Rows from block 8, named by matrix and row number. Each number is 128 + 24 x the weight over its row's rms, rounded and kept within 0 to 255. All counts start at 0. Numbers have three digits each. After the name is the row's rms in percent of the matrix's.
# conv: 3x3 conv (model.decb.0.0.conv.weight, 192x384x3x3, standardized in use), inputs 171-189, a 3x3 kernel for each
conv.102 112:142126124120111110141132121134132151097108130112142097127105140150139149142114123110109160146148113095131136120123120119151137086123141146106122127124123104116154121092106148130135145130126155160141101116135140130130133128117123148129118135140157111134139148163105115114143167110155131126142139126102121123122124123121122135140122122127159125096108104101122147129108130154135106141117129094113125120108108157118157146124138124126154130111102114135114119113121116127132114118128107110134067106137111122142135120137
conv.103 122:161159122094139165111155119124123126133100120117097136115125149185158134128091095125174165106105144126119098120127129100107101149125168125110129144113109113131136097102142115134160152137140111116130132114154163130116128130122124140137126130163144131148142143139143138150130146141090101119118117113125125153153124113115117135125132150145129131123114102104114131125112138141127117100169158130135130128138129124148133145097122148150146120137126149128112129131139110126138127125107158114114122108103137129145106102113
conv.104 092:183125129128146170149124137137118121134136187131144135149148146138148114093143149115119154131095130144147136170140157106113126138158136154109124119127114137131128140111113145157156149149120131096114178150143103132127136119131138120126140096132137094135179161136146142139120133154153114055134178135161111112114119107141149130138131136132113127136124119103156133124148159128145154125115151129099121117145111121142155132138150090118155161130122126149159101129140142125134136120115125096100146141129131138172114146128
conv.105 119:104125121129122152100152147108138126134108123163121151107099092106118099126118111117118105144122112123112140131106143122138133138126134139152153129115132132127130138124116133149142106105141095128146157132083120147098110127120126115113127121126117102131101131152135119130168146138094102096086106112147172160084132091113150127127164139147124127135142134138115136135149145154124117119119155153133113144128137117129141120150126130149128113137129134152132156125130129098144158141135136151139172156135140167175113150126
conv.106 113:111136139127139153123132122120141108158123115105113160137112107124146132101142176139103101113120117094134134113102130116107132126140122151122123124119149148123144133171148096126135131106135141148123143140132122109122133132138139118135112118142126116134127131115136132113117131125136104129120089093126144130114128123138124140141146146164157126121144142106118119121149139148144116136119104119140107151143123129110102140127083123150109125133123138145118146136134136150137142110122122130122108131187130136103128118074
conv.107 098:120104137093099102129117135126122155119114134115112102140166170128127117106122127122104082162141120138136121130116136129117129122152125161121137122138155109107161123138141148150143121127141070092092143125100096122161130108115128146163124118100133135155126116108117141133081125148157181165132137133136138111125109117142113103122124114136126148144150106153134116150124105100130169135143126166121102163129092137142129156135157115143159098115118110134127149140129144125113126129098116128109130136129182109125108105109
conv.108 109:131108157132120108115127129099126141169121092144152165172148105167162152128128120130130118143143172154123132112118097163176228138120123143121142079090091079127126101102117141079060130104114140126134140137145127110107095147164136147153150116121159151107144149163134121150080101114110150197146129111116126132122125146125129136102110141103143144159169137152132128141095092138154154126129121141140144148128120140109129109148154105129106126138131140155103166157152134155140127147124117117084138135124160135089135118118
conv.109 099:111137132146165144125150132148121136147093110106133124141113102133104150124121110162129121117145146140138132143123148126128132116138131130127122140148161132123108128171128091147142145153136127115121132117106133105128144159135127092115140123134140133129137124119129118124168133143105115150087102128108143111116160139138126150117126122119082098129148139126158173144153137094128115136129124140128132111152113141101136066117156143145143105102118130128150135136151100146136110131120161148111131135134157147165120109168
conv.110 100:142129148108133138144136095174134122142122105128141105129147148136123154093130148120100079138152139130149128124129142146143083128142142129116173145159175132139121116121101134154087149111106111127135146149105134098143168133098143109141129117136167138080120136142102140134161179141129114111126098102113108145136127123136131152112098161125110125134120091122136119111113148165118138150155096123147132092109143138158134150132109133142130122142141142175125143126136150149116124136153104138153137135106156089089132120093
conv.111 134:111128121123120119157119131113114116147135113129100113136126147140123104125135091103143111147136135109132100134101128094144153112105111174135134126102129125118127138137129134136140119121117118118129121140126149108118145113126105125109135139140114134136133154159120115112156154116116135131105115122155154133131139137122147116131141120130137093107121123136114092119104133116134155144116089140161138134140139135111153126084142105158124147138119096140127101095117128107150126131143131151122133111147138123110139100120
conv.112 070:105120121141167168123134114107087112175156140098181112136147143132132125109104108107130103165152125111132126125139132133138113147117132101082108127124112073143137120135124139124125107115129123114096182118100127101115121107089135123116095127142137119152131138163136140165153137120175146144143130136125144136151133114117108113115121133099124129127095117147139133118128139100121122093112098116111109137134141173168164146142160144130135131093112131114122132137132120115071097102085096111099101118119141130120129118118
conv.113 106:164096120140140101129144140125129161173115121100121125105133130148138074139124144089096127098150158136134126124136162143109128120092138137089109130138127153130160103069083111146104123123112108106125126124150123144118126121112164127139138158111141149131098162113135116135136154106143068125130123125101136130114151123145124119104124114147127128127125153171124122137095120148139092171136125148145151131127104116122103116104133151134106097101072123138170131122145107129116093119123141108116086118134139135111131139137
conv.114 099:117136141113097108125112107133138094080141153104131136132129154117159169085098144117132130106136142124131092135142112107101146125112115119136143163139140131109120152115122101139122140168155166154135105120109119132128149136147113116137124143128088139159114131124159138141129144136146132133104126128133125084128162171100108128142128090130111112128100113101131101183154155160126112081119144147124149125130129113163144156174154107086130156129155115127091104108129139112103119127125118107150129136138143149126137164142
conv.115 115:126130152126120116114129137078141140194119134132094133127103116147106098133117149093128132136128107121115123074133097180117120158122168104137141121136099120159151118099095119151165125118126089129120195152161095113098078127135192119118111137115152121089105158163076138167063124136138121152157128134088137149207118128112106124133138146136109119132128134132116092092123145180169180124106102110110115128143188117133145113120128134146137093107106156154187142129121142134108099117157173136174082093110215148178100145123
conv.116 111:142152108160125099113091120093103109121115130128145135133129110107107090138128135116134137121126129133122116100130139131119125146123129116142129113178150165138122135156130149156156144129136115098134137132118142135133142169175130144142132139109133154157110081072105102133169144131132110115124124123142095112124111133098154165122140117139116103143127131152103116121117109101125133107128158120124143150128159125149157132150106125123151154133107157135112116100114121122159126124106144115130126178193143161132142139146
conv.117 103:146141150157137076117129128141109139098136142137101146111132102103109119114122147127158147109149155106130150145144137083091138130152140159166164145177159137145145103138130125102103146135157148100072117123160094122101129133129132129149171141135124112134099101121125169106148131124124111121126120112173135152156125132128152131105124144117104143107110112118137120135140120150073122147106103134160125095144133141131119123129133126121118140145107137129096111130134124142123121143133128115136131130129119115129109097132
conv.118 098:121116143138105133135104155136137151148119131132113150123152131125122126134129145123105132150119110096109136116138151125123112147113154152164107120124110139131134103141156108123157088112120097140130132125094135112121147127133122140122133140145133154110137146139129145120141104163123151141116107129143109153113132117104097143135147122134147155160096095105140112099165145100105126155152121183175114105135124148104160142136127142150123126107141149137159123108134117132144106130113108121128139155106097095167085115133
conv.119 105:170129097113094134070099123101147136196137149117110130097131143147165137153095101157164141118122113135124122136148154142120126136126111110143109122118137147127123089128104122123117104118127089130164160138113107133149105119140131116129114105136110122142105117150123146166101091101143135131140154147156125106099130121099148120153157140154162120140162122106110168124114144136157104108094121136098105150126133102115146097107137108140150154150103126141104128090104149157129161143123124139119113126139157134145158126128
conv.120 112:165137152120138141110117108107107098102125114109125156103114090111124131131150158140109135145105096113118134125111111130149133124149161144163164113128146120122128148137135109123109123105112136129116176147125118150144120137120109123120124124153109109115128109103134115127109103141119130117154151151132105119123151106120109097149144129113144152137138147142129099148108121109136150125146116145104111138131117126125139159131156125134119118126130156101154147108101093163132114128127139111153097126125081143146135162142
conv.121 115:139134150131122128081133121125106117126120133135114110100131114144144136172164100165143106124130133147108106128118135121129174147127122130140147093116138157124135151129130086121148135125101135103116108146132124134124131152143114128121095127155097126166121121112121158139145153121118123130104153135121117128090097149100082119112140150156133116149150123140135125118136163123122128128157150136143138145143092112121129090140137111101126127105105124136161127121138139105141162127156123130134123103139118122138128132147
conv.122 083:102134131144141101150129128155123134123101096140107105149158160105111133150099113143114138168115141106143117141153131126165151141118173128137129112091133131124078148098129118142134102156116136158153088151134105134136126147133115135132146112106117150143060123139140129091133164164088132126123112132108111123123131120127128133139143120140161154144142136167127125148138138122139163140122133174132152121118126103129156109121136141125149123130136104119123144130150103124120128137109130125145163099115125122113137150132
conv.123 075:141149121151139078143095106113105085135119114144122118128135137105116147143146110146095134120111102148136115175162131121159149148171138165112101124119148149120133135149149084088096113110100163164166132138149140136125136122147090112125115147125122103095120112130128126144158141106124129113094116139136147168137139158126133125114117166135123146119139138119097157122134147125155140117115122156125123128131125130159149144130138121139133092129173117129159113110134104098113106107160088130120128107101121132156136147114
conv.124 112:129148137080099114115146137158142165143135089130134095185126086103171169090113122125124107142165143122141123122144157111141148175124133153152113183141124083148157128116088154115089127154131136144109109149152131128128134140130138135123139115135106138110136128169137136130123129142133117127138124135079147141169123124129151112114125149168133157113142126101134140106178110105115173138135118121122141090127115149109119132119104120153124117110115132107129124128080137150150104118119126136128142138143163126125175142078
conv.125 079:088112142138133158150126116097130128116140097130149112112098145126137148154144155124164140084126153112133129133104120137156155148141193110137146107100113145133123118130151105135139100096104132119124149125157105116143134125125115127138145129144110097108140108102131119135115122088094112090129091084122143141128129121154164167106124128134140104115140110122133119136113121133184137118106099097106137100110107115130109143124136148117102104147152170136115171136094105116113145122133113113138101095112123155128127145130
conv.126 104:118126126113120146139100107138123117154112122103127131134140130112107072128121138111121144146126121158115096139131135149106108105155132109129158115151136151144140112134160143144121108084104123103078102103130127125124113112107134118131131106172126115110122163185132126142120141166115148138153137125088129141152124131167155125097097133139136130134116119154127115132172130116089127161132133137139133090096123149156156131152093127147108144144119170138085163143129157144129141128116110113122148109109089105165082108138
conv.127 089:134119117092120113103122148080082145157128128106148094117128116101117114121108096123109135138130102133135160110141124158145112097115084129157155164114131129140152109107152144130133136136116107133126108131151115122135112110112158156159114147107078112129117133126139133148115115137121103091106145127099115124120149162142090100109137132127107105141126108104111080127160144136122144126108151135103132117127135132127148162148157120127125118118079098148142134132140143112100126133140147122124139151142140125130154162117
conv.128 102:095127120149099137187122124141120116073138101173136141111104120141145122148119114139100101126146099115144132146126118081156121156110118130155159098167137170122091141152148106113132141111112170152143104121119118122165132139123098128087132095140118138121112112129127139126127125112119152115114091117143105143086119144180090125135122133101096126151118110141123138147137110093120122144103104136118165117141127133159190157151132131134109136134133097139136119147131145138126144101114102132137116118109120115123149100130
conv.129 104:143139129135140136135135145136143156144125112138107133138139146133110137148124132151133137159156162123115151171139149152138104092112138123107122135146106098121144138134124149131106114138164109094124127121133183159114134110111130156128117135139126132126137117116128109108163151155167147162118126116169153141134153126139150133117129135114104119114126126135125118121138136153136136095150170157145134113116140114108112132139161134130141123127149122116134076118147135128134144120099112130108147111127155145117115158166
conv.130 114:138151117128130117118110136124097120145138118141129163096099124137139122135143124156131103145136111134114110113130153154170133097107110128141146103133142147115134118129099140150147109127109130117116140124141113135116096112111127116107166132133129139130107124144137136111141119137157126124138110105094161167124127107170127087103130132151134100135142125143122120132125104154140097147138127113145144146129138146146129121115116101131131111150146124140151102138117095137125125152108132142139156152135173118138129138122
conv.131 111:131145147114133117108122109105123125094115145097120134135119147168101079092128120126151132140114134134120114100140129161153137101120137144162144119137110098134123155138117114108107107100138147124110136146132141116110101109109103092132115152144119100125137126116070104117103121125113135141132111154125160136180133129137104100123127125137115114153115116088107139113130123148131117107139154085127138145106134148127128122142165137145134121101108121126131120140146111138123133138132139102142108140122152142137106117144
conv.132 122:144101110123122130159138139122096110127108144120109111122146130129122144141130129149098133133141148118139154113139115100137166142127145119125155164153110123114129122132120133118135125108138158140127137095135131140127129115114115119088145132125151158146125142141110103116141123109130126118132147136155119107130135128156169153140161142123135154129118138143135130132119118130083102147124151133107137103126126134159126182124133094124134153147151129118144112113138088120092116121127123109129131146160113105130136101110
conv.133 105:113099100120126128109143146142117113141161101151138131128136135160144123091111105151133123127134132110143114116157115093124162113121141167136115116105086131153152130132141148113115130133146106112147135140134150125141100131169136111148140126140126134120104138130097130117164133117107133141127125139130143107137122125106148152140161147117128127102108124122152111160168134147125125117107129123103108116120135123113131100135150130129140116131085143156130115107143135118141126158118136122118132112146125143130127131127
conv.134 103:130127144130100101112146113119099109133147133168130137116134153151147147113109133119120151126129122157124134104129137145133143150132108107113123156122124131100130114106114162096095138121142128130118144137147124117136117135160109142109134122140154167120117140148131125160114131105095123123101132141101146119137125147134102120119117139161129169163143152099153145100069136158118130135130132112132127143114158155132138125146147094126139153107117146145110158164134103119112094104114165115113116134156142110132159116141
conv.135 105:148121138112135122116153118098143095142122145133114143100135148156137090121140129145132130115131107157146101107091106147134111125106139125139126129101083099091122141128118116133118139132181136135100123135166133085104143147123126132149134143129136153140113144143108141160114108123109141118119116127142106159123154149155144108132130117146178096105105138108145122095128134158139109135123149085111108108149137098123131103137116120147142168146111120086141115150157088114123155129152153157134127134143167106109134144120
conv.136 117:126139142109119132131119116122137117119112131167135144109146135151136167137132120144133150132109062158154116085109132138117102145158138131133138148112140119112116126138148119121126150146135156126115108110138136168142170112114108098130122138113142133124130105137107117136141107109108086126077125163127107140147152103106120117165151155145131136143144148134111110101076113108105144105154167101129114137127112104115112149145115119112145140123109126130109112135129102106150098129146153141155125151117137136150111076090
conv.137 106:119142142117092129121111119123130113107150129131133111134130131150097114119142096150110127149132159127162104156128122108127097147138120098126135132124122117141149127137185101136132117109103134103117143152100131105114158151132097142124137128116148141146144151161117124112131130165091145111132111109164135113143128156132138141135116125111124124143135114106145115103139124155110133103147109112138122123158128139137106106152149116118145106112125134095112103097111103140109165096123161142120136092132123126152131147129
conv.138 111:155147121102134148117103136130147142143136132157129141131153138117118148170153142095114093191131141195135151122146147176126152117157123174143096148120131128129125096116134143135111143141130122115147104129114150124140148099113127114100112137160165139149176145141110111121145145131162160142129114116137143156162147142139120150118127134146149150117111131134118161116118143120125143140118113083107126179126131106146140126132137146131110121143134149142131103136147098138139133137137152137111155137138096114159138144151
conv.139 110:135134142140138147146151169157142108150119145126109114133124166136127143163151129140116136157118108135113145137114135144133142150142154127133140114148147137164136141107146135130112149113124110103104132124135119135103127133113125131136127162128088119148127115128166167124149114101120139113133168169135120120110116098107120160120101162124129134085128089093139133148112182131122079115138138133152124130108129098135130108136126144114148113145153116090130118102132122137161159130139121153120109128113109136152090121145
conv.140 113:126128124123116104114124139167125079125117114115128111124097141129103122132132118130096129132105131146104140173117142110116133139133154113155165158102110145153139141165121108088145145130149106109117142115115133139154146126148124115119138127086133144149140156124147148138135111162130148141130127134104102133148111126130109143130141124125149072143149150118094134150136112111130121075118140150109106141140105150131136117126135140095101170127120103158118099127130136115136123140135102142108129128134152148153133135138
conv.141 110:144127127127107113156143117147128128148148136094138147126138149126116114119134123104174124170156127134136134131120127149128155138116136121122092145129124159122109146122130147119114118112137129143147079105102113131126144165158151097111130135114150139176137145118132144138128118114159150157131137109143164134130136164151124132093126111124101099172160122092118170131120119133126127119127107141152177112101115152120083124117172121101091123112137134097150132127154148143149110130139149138118113147133107146123143154131
conv.142 120:121123132103135147162134150148136129118140141125118122133133143095130112123104116122137090101162131138138113154135123116117142124121132105132137129138135169158130137155125138118108150090105138123152141140132147140138154130121114136145124110148120160165172156123111142123138124126123112107125141145096136125136102100129128112116121106091132125126126149130122123117115132124144138139114141124143160125178162123125125131146121119148140135130123116124132134153134113128134134109158119112144131116140120135139137133140
conv.143 111:129109115113124160105134143120107106110111163140115102102143159130123111156140120122138143122149134156129150137122115132108112122125153107113136158117127138150150117088114102134139144147139144110123147115124118146129125108098128115154121091094145111136124125132124136131148156136132128099123118107145132126113145100118130165155140099133135129119108094140143144158151129160118088129132129095103119143133115146152161130139141132120133139154139127147169134160113106128125127109107140107161109122125151140132138104094
conv.144 106:122146094149124097139099117109116118103126141132124152146104144103110136150147119134168100116131143145142137131141115091117140127093119138116106122165122133165131124108083122120133124159169129112124166126089135134100136133151123131148147150138146135139109118145092163114161139147136116130115109116134102137105115096110128155132103124143112139130125127106128108153098128165126132138139110133109110100151149140113123115110085139117083117151150120126129144118121121150123135103138150136121122116145136173147132126129
conv.145 103:120136094173137150138145152122132121141149123124140115119124140103114107105112123144163130089116118123128131117145138105122126158099131135136109114146144139127108113121156159116118129133093165122121121130133101128133124143157115113153106124135163153131141114130130096123134121108125129120146114116109147108096133135136099116121137152102084107122128127110140132085119132112139141132095126171138117128137123109132122136111136149116115108135133114113147141157111120154135109151126137127154090128102105112134151143141
conv.146 099:112133110154115129142176151108122124137121098169131120147134128116131122131125109112144109128145140154125115134143129127135126127153141160154127180124137135115141097122140113152184139158116107133121115112165114102112153130136178158134141139110135149142122131142148123113128107106138172131109121103099151127110163135125123145096106093149114094131104128144136118117141102128151127144144144113125153102143173143142163093136128153113086123123133115126164143138106132129134117128132139121134129149136109098125120096132
conv.147 114:123160143147119081149079113170147150103140126154113143129111117108120159119144122142149139138153152137133145158133147156130132107135129133135137130161170147138135153145103139101119133112149114150116135156130109110171150146126166132101112101135168116148120108139124158161113107097123141138104132124134136122079102144129131148114106124124140175148136090124151143082133129131128158107131166121126129115082108115135109132139122096138104130124131138114110117112139140150144140120110125115150137126106119106127140097111
conv.148 102:119161123117102122128105141144149134102122141162125152106101108129140146113100145116129120128159126124104147095122145082125149155149135147132121163153117125145132130138084116119142138116138089081087111151125159155122123156126135161121161119136131121159141104125110140138120151163143168145158111106120114120139118099133125166144101114137113113110135118099130144125089089145134141113140122134126164165120135105147136107121121152147131111139128114130118132119158158138120142125105169152138096078123133135110171125130
conv.149 113:109095142120127101134154114147144144131125148095158066143160124131116117146143130134112140126157124106125119119087105118131146103162138113107131088136146137125148136125090122138126148103111134122109117137136107103133112140141138137125126136139099120134128126119137128088090127094112143136157130144137097096108122129111109171110110116143144130121137135146140115127136104132121096159141096089129116138125093111138135126099111116099115139121117118130133186145160128135160149142132126143140140144114134115092120105161
conv.150 107:118149165129118136162136141108116159116120111123116135145146130129121116079138134148141143150107117111118109144145122117127132127150146105075102060083124137129131116136142153122143168130149127137087172111124110127154115119142126122129157111117135154133125124154143165141137123114143154123132146129144097121096125131105170150104116146091119146107115093121117133131100126119114120112117155133093105133127124133165131109140135129128132112134121110139152128147150133111132096104131121194164126121095123140119148158161
conv.151 084:126129137116141122128131089145119122104158124107123131106122126105126134131144111109116142157110134166160124134140140099128139136128100122108120129133099101147090138131153120129163103146154117115123093139129147158126127139149083135124120142138096131124124133134075103084157128132145123141131125120106093123114111125151112094121115121112130146117139163149141133148113108114120130133157152137142143156140126113108100120088112124123161128109092098118128106121114162155138122110135141106139125145137136154105160149172
conv.152 100:134118122138123117133107137125118104133144097152161130132134144138140144143168144150135135104116127131154133112104125123132120122136118129127098142110092125101105137138125105123136152138151152117088159131134120127108130137139118132147157139133137144171101155189143156152137159139107126121116110116134123140135111121144163143124140122129134118131113136143160133134131142108129159106126142097110135102111136122112108115107115114124134143140138121118123116123116092113127137126133125141170152128127143147134148123137
conv.153 103:143157123132132140123120116126105141146165135132116145103115127104103160118111118152160112146148140129140150145131121131132146107107135132156100095102150111124131095132119120152137133142139163120155064118086123147093146131107125128140112128118132162128108112101106112133118133103113136116185147129136103073131136127135145159134093116136128110109115118112151138101138148118109110115124115116141120139122132126145145154121117121117124140140138132144126117139116151131115124159155128134142140131146098123121150149126
conv.154 095:158156124139114121107110132123115137110135113092152114142119124120093141113128142122129127118125122160128129132148103149156115168148161109131127128128126106115124142114100142103134138142194090160135135137101108107152149141136119114137117153157136121120099099118130116116110121136098142091098117143146129101147152116126117159117129139084087095123113111138099101147129132132137126098139153109129077128151129132120139127144176145125113153088111142133171114153148134136154130116113142139132115130118161175161181163160
conv.155 086:119134104109095105119145146107125089126101134136153178102151118112150150110153151156129105120137124117158146102144132128126144116178137140114105118107108129108144139124138114128116135132146127126124083123121154142122109150121129128137135122127120124151105143136146147086122122143118126148140133117172113135120089108097126122149147159161140139143115103116119128165113136138098148116130142133125096176166130118137157132119128122128125138121129111135061095101123141121146153121143102134111100106125154137153123146140
conv.156 092:140147156145149139104070115177124135144110131128117128152129116137146148160150162125107138100130132151125096127139152135141136156161145116127127141134144131119104142126137128120128112098098131135148118100094155143120098083124157133131167154155115114108141158126163191157127132101114128129108144162095103126114121160130137118095148137132108119159118129135147138104145121153120145110128123148129093106121126125139138133120103126102133120123124128136144108115111126110153134162154122128101108111103115099145138124133
conv.157 113:139137128104136113153159126133121120141154150148124144149116109128147132103130117105138123150119110145152140139114091122132118149153174154121118145136144145132132087116156143106099135138127117101120133109126132149115114127125149128144149145131123102111142152141143140169107097110093106137120129126110109102124101116160124104099109118140100114140141123109099103153138148118131166134120115120141133141132131099142186106118136151099132113119129116117096134110122136128128117099123133147105151134123130141168146123141
conv.158 112:160117140121123138125101132126150140100134112151146147134109123145154123109137119127137133120089144161124118149137176119145121123126134147092147139114144103121155146151160121130110128106101092138126115102133129146142133104118115125117122127154144105127109143161140158102099136140128121128100122106109141137109129148141155126129128163089120109140126120152123099115097073125127146110154084149125107120114122148104116128109171118134111138172129138122139133102110179125091107125151134146145115112121133105128107113123
conv.159 089:116126105135137135136118136095129138130143176134140150152134102096112147131141136152185133142150106154117166120143137149145143129143146129122108125123149135142126136164125129126133114113121140117121151147110095122117123115157164149145171131145140141129145130084124144111100135132130115123126126111103145143114095123162156133109083126133169119113151140143139132123120147150111132111117116072092115105109126096114097109145124137151165150147149130129125130108098183137151101140129116144140112130103146115149135099129
conv.160 091:123135155123143116109125113118140121177158128137148127121125145145131134106124145128110106130128171168118137150119111101121146109127087116145157123146104139146139091132154134110117127152146102108110111139135105144121114145144132149124126136086158152138090094135125110116110115130103078101140140110127127144162126118145119106143143098119112117159119114083105153088138124101146178107113103114119120129098096135121120132124141095094152126104124171106111128103165101141135134119146134165128126148119122122143119139133
conv.161 095:125147126107138109139139124128118117102098138146137116135133141145127124138106141108124146114140108136136130177140127135126147128147138094118137128146135133115105124115115097136154131146154137089131117109108117108123158138120138145123136132128119126115167182142140131129121135144118123130113146127145143156116117101124144114137129121072092089115121124144109116162152139108136125130119112092079111128132168149125109142134114116149122125143141105113113146121110128116114152144121112119108114124124117103144117143154
conv.162 111:098119146121129114151123150103128121110086104147121117124108104090102114133134140137107087104133109120132177150147103073124132136137169148123111141172147118127131123129140113082090122115107135140121123118124103098146121122162111111158108138144104123145163132136163152135153125140112147167142133117128129135133141129146130107108087139088137149122148110114137133136134116131151135133093124141123099102124142138131165153143138130108070140147135103131106115083117122102137093111144160141134121148106094142150122120113
conv.163 097:124150115099138099109113092107146147101113126117095111111097102088114137114121123115148133165126103141129121124145133096155128101161166117112095124108126134096158135133157167138125147123097132146149126130166157158118153117118104154123098128143169143101168111104145138109143141152134116104121114097143113152128122123081158129142120102124128118123153137130115086144146100118157129153141142140155138110128102137128112120128196109123134133090074141146132123130135095124150110128137134110116134113121115119156108124122
conv.164 106:157119100118099097127153158125135110134120106145123150146143116153129114104064094129121127144100120106129105136112128128172121157171148115102154109126121147169148117139139149155104140135143139170108161164120112133139105133184158129098169128111127122128136113125116131133138123112113141113163144123144126131134143139133116107120151150138108114151160120117099131149149157137132159122134116140124113152116130116129130122134132151109110118132153105101135136140131137149114141142150140115120131123166162137158146166179
conv.165 094:131134144129131158137146161110088126115170119119119153140098150128100123112103103101127158107120107105115153102114138154136122133161126112168168121156143137124124147126115157149145119119160150113127139128148129108114105110139143148126160170132136140137150126155143121130129161152131132137128123114142111151140108129112110132132129125128113115124128123122098139134099106138109101131127123082099115112118116136134160147138140096136135125139112126125139117129138161105090130121133123119129115124113129132114156117123
conv.166 091:115132131120130119114136149112100149141140090123118131123143137108106141120130170124133147115158135136149124110145129115117110163137113151148153123146117180154097120117136115102114116136115154143127149131105134108121124154135097117118148105114121133152126125105151124094141154123164126096145092102149121145146160150157161120103136150127104138160156163125108119124118112121117153086102123142138129169143094140163141148110116144105132103093127097089093146121130147106115134136155124142133131114133140128108123131116
conv.167 106:140132137133128137141109118149125107124134099122149143146165168152127104132114147142115153108135154129108082159116137117121088151160106129130121092112135127114132153132160140127122147142103132134124156120155146127130102121129103109134116118093104143121121110116124146137131132163107141157140129132118093149116090131113129115135119119142146106106137156116132147139124135166134110107097128138144144124142097106116128124142099146143135145116112124140123131091142131116107121129090114094125130122173110107115110120115
conv.168 098:135138114118126123122103110128114151140154162133140156146132125116112115159136085152105128092077140128119112154116109145126144131167161155145138157112151149142126118125120138102123121166137139149165123124167136177140144138112136131116130124126104106102077110127145139103048106115133125090112129144140125153133129127092153148108114154155161122145138108121160143110118128133104121116146147091103149106129124122131136125144150120120120135078105123087093155145108127126115129127178132107112141102120090137165118110111
conv.169 108:098140149137166150107125094145141138145141155130119104131125116100112119112113137119094097123133138149158136139142140123137141088101115156123127133135089114156119137110142112128125146152114155149128156155152096122141104150112124123123136145142169156124143132144135126114118160123170151108072109149080114125126118126160149144113108097124119122157103139165122110121129152086088145130110128142142113126119113114110111143147135168116099118131102136102133154128149147151104116108136113120142150101121142135101126122133
conv.170 104:113154137115096110133129116165128137122129138109114155127075092108094123122158132120142125138129149114126105126165119110159120151124124134108149089105134125132143171156121126121135125141153119114112122129117131136125129112117145133109172111101117113128123131126109125144153133089136109112155097087111083114106128107130135090095136108137144151096152133155096104119128121108148140150116120139131127103119148108113090123110147135138151124119127121135127100175189119128160122134149174164106119132148122134120112136102
conv.171 098:129129101135144131123105109153100138160132143115141075099134149100101115113129124126106124117123132122128117135117117103133144126126137142108146137115120119123126130114141120168178145149133129141145123133133100099119131127097110082119111132151141138102123121084176127130152137130115086105137139141109094092121145112114109154152126105108127121148157124133121106132092113107143120115129168128136145157177123097123131103131128146124109087107103131104113145138111117112121101134118089136167168153175085119121114150127
conv.172 103:146141084092138130130117138132098119116123155139129127113101122101121132151130101107128130095109139130162152154170156137140135149128151139088114150125130151156170110104109135149140102130098126148141089111130126093121136140141183178158137138151123134145136154141120175151127117137133139122155162172168111134118091137124170131113132133106106089131100132124150131122139165143140145130124123104120120120163130124097136148134131122137121127114129143127116110121123148142138123173117133115112103113120157122168166143140
conv.173 104:099131105096112113103125143116134135139128123149166123148101132119136126127142118102114108124130093141133128148116120151120120127151143157167136125122140136105131119101130104116142144151124149103128096172122143130120152136112122132160156157094110088098146128109110126124121128124091101112136094105135135124117134111132145094138114081143139126152143126117113138151151164143162130127118137113142117104111105108132118131120138115135134122126109137161101154147115119160148132163131135122108150146131134114106144111130
conv.174 111:129122095141138119122147120121107097118132127102119141088116129104168123107108112153118122120134122100113178148140115116113163124151105129105120138134162127129150142143155129112092117119117133139171105132131155116123132122156121130140092155158098124134134112140115122130152144103091111133117130162123135114131133157118146160111134112117137100130133172134138123132158150130106101113108142129135134128120087127139141143130140132129124132135123152139134137110127143134160116097088093135138147124127108140149141147139
conv.175 103:106122112120134131125122140124149142119122157157141178114140121157129115132119150136135142132125123123132118124126136136122137140157149145113142106142157109130120126131130136128110106149142148121133147124115158138096133153135129140123113119154109131079163121088108143128124128121108108144108102139158108093139114119128137110139127136135125137121115105138139137142139147138128107093125108084131132123154118141116134149113128149124123158147154156125151142120143145094170136115123144126138115125119139144105091153140
conv.176 104:138136113104116121118159112117143127142145145119100099155190154138103100115093126134105138161135163105136126156127130126111120115127173154124127104127143113164152095147127119141135142133110114088118159146148132129093082132163126182171110149130128127104134133141146141141152140115158138147076111155118143131134110118138110165139103105137095126085105148129125142115142137128116070110110126130116097147141112145111119140098068160119134105115122126136108162150128141131137164132095133115135147158113138142112104107102
conv.177 102:128143149121135128117098147145169147136146128160148095152114099093142149122117149111142152134143126119139148139099119091122123143130120114127130170166128108128170134114105094124113113143134118109152127123131129181147120135125140138141089124164104131123147158107127143139181122127118142141091152150163131138115120101123161146133111146110131156108121127127121088162144119141145151117157134097126128124140110117150121122129098147152130145131125143130148102133143143109139110148124141132155112091102136139119124127112
conv.178 108:118112115125110089137119151143127124101112133110107150141140132165144150125150126116114139132091092126138153114155170120135139135116125103133165110116125131145102141142134139134126127159131135162111108105117175135129135094123144085117131131139118115117140128135139140116107125120114149133183157117129099133116122139102112124143147126144142146151148141126120120124147157131157186156124103107156119119123102101116111161115136144108132109128144157154148147127143163158142152146130140149114120098141142154137151148107
conv.179 101:103136148116105109154101111121135116118131126108125168135118147129160127107138156117120140109134154117110147177146123134133114140121148111148175151175071117112115153120121162121090139141149148139123148138148120108131149129116103119108122124120110147142122118157153131158154137121131140153113119162104129116118134124128120111134105113144102098137111081078130132097135151156149134133138138104090113107095147152142119118146120107142149122135128156105109152138126129147096112094160151117124147172125117122111181122120
conv.180 113:148162118100132164155149127123111094122119118141109140161106115126126117118135111128101112104129119106113146132134118099122138145114111129167152156160155117131128159136095100095103137134150115123132133183119126135118145165162113123118130103122100125122090126147119125137164154184146115106137116081146128180138140131115147098132136144119134137154107096135135128155147111151140141142116138127132126114128132158104094138112150131130153120129124132129134144094104101133133106123115104136129125134116125158158116161142
conv.181 094:161141130137121143141134137090161148101117129140155159101147125119140106168134128140115074113093118099104122134133122082128133135116125135149126122107122089127142123113130136120115120135111121146137138136166139127147138142138082137145131114140138129105132107166146139136134104123079105081133131110117132111165134062145164145148128121141154144140134133109137151116108115147134142113134147126103126123123119077129138085142101099143118152134127155160145124116110101149107126104139131124128107138119123124142145127130
conv.182 113:157141140127112137113152146132139105137140140136145093105091104126145134167135130151162166159130130086096118108152141130129136158128120143140164133103139117120126134110113121144148131132137139147133124111155139129113124132104134126134149117143096117113105123132133132141103097108105104108176146167132098147153127115116094086145155109112146150126096127103099094129112133138141158133119124153135116143135116109110101152169126146150133150126147159139138139107089123119164150121134135122125102071123120128146147117102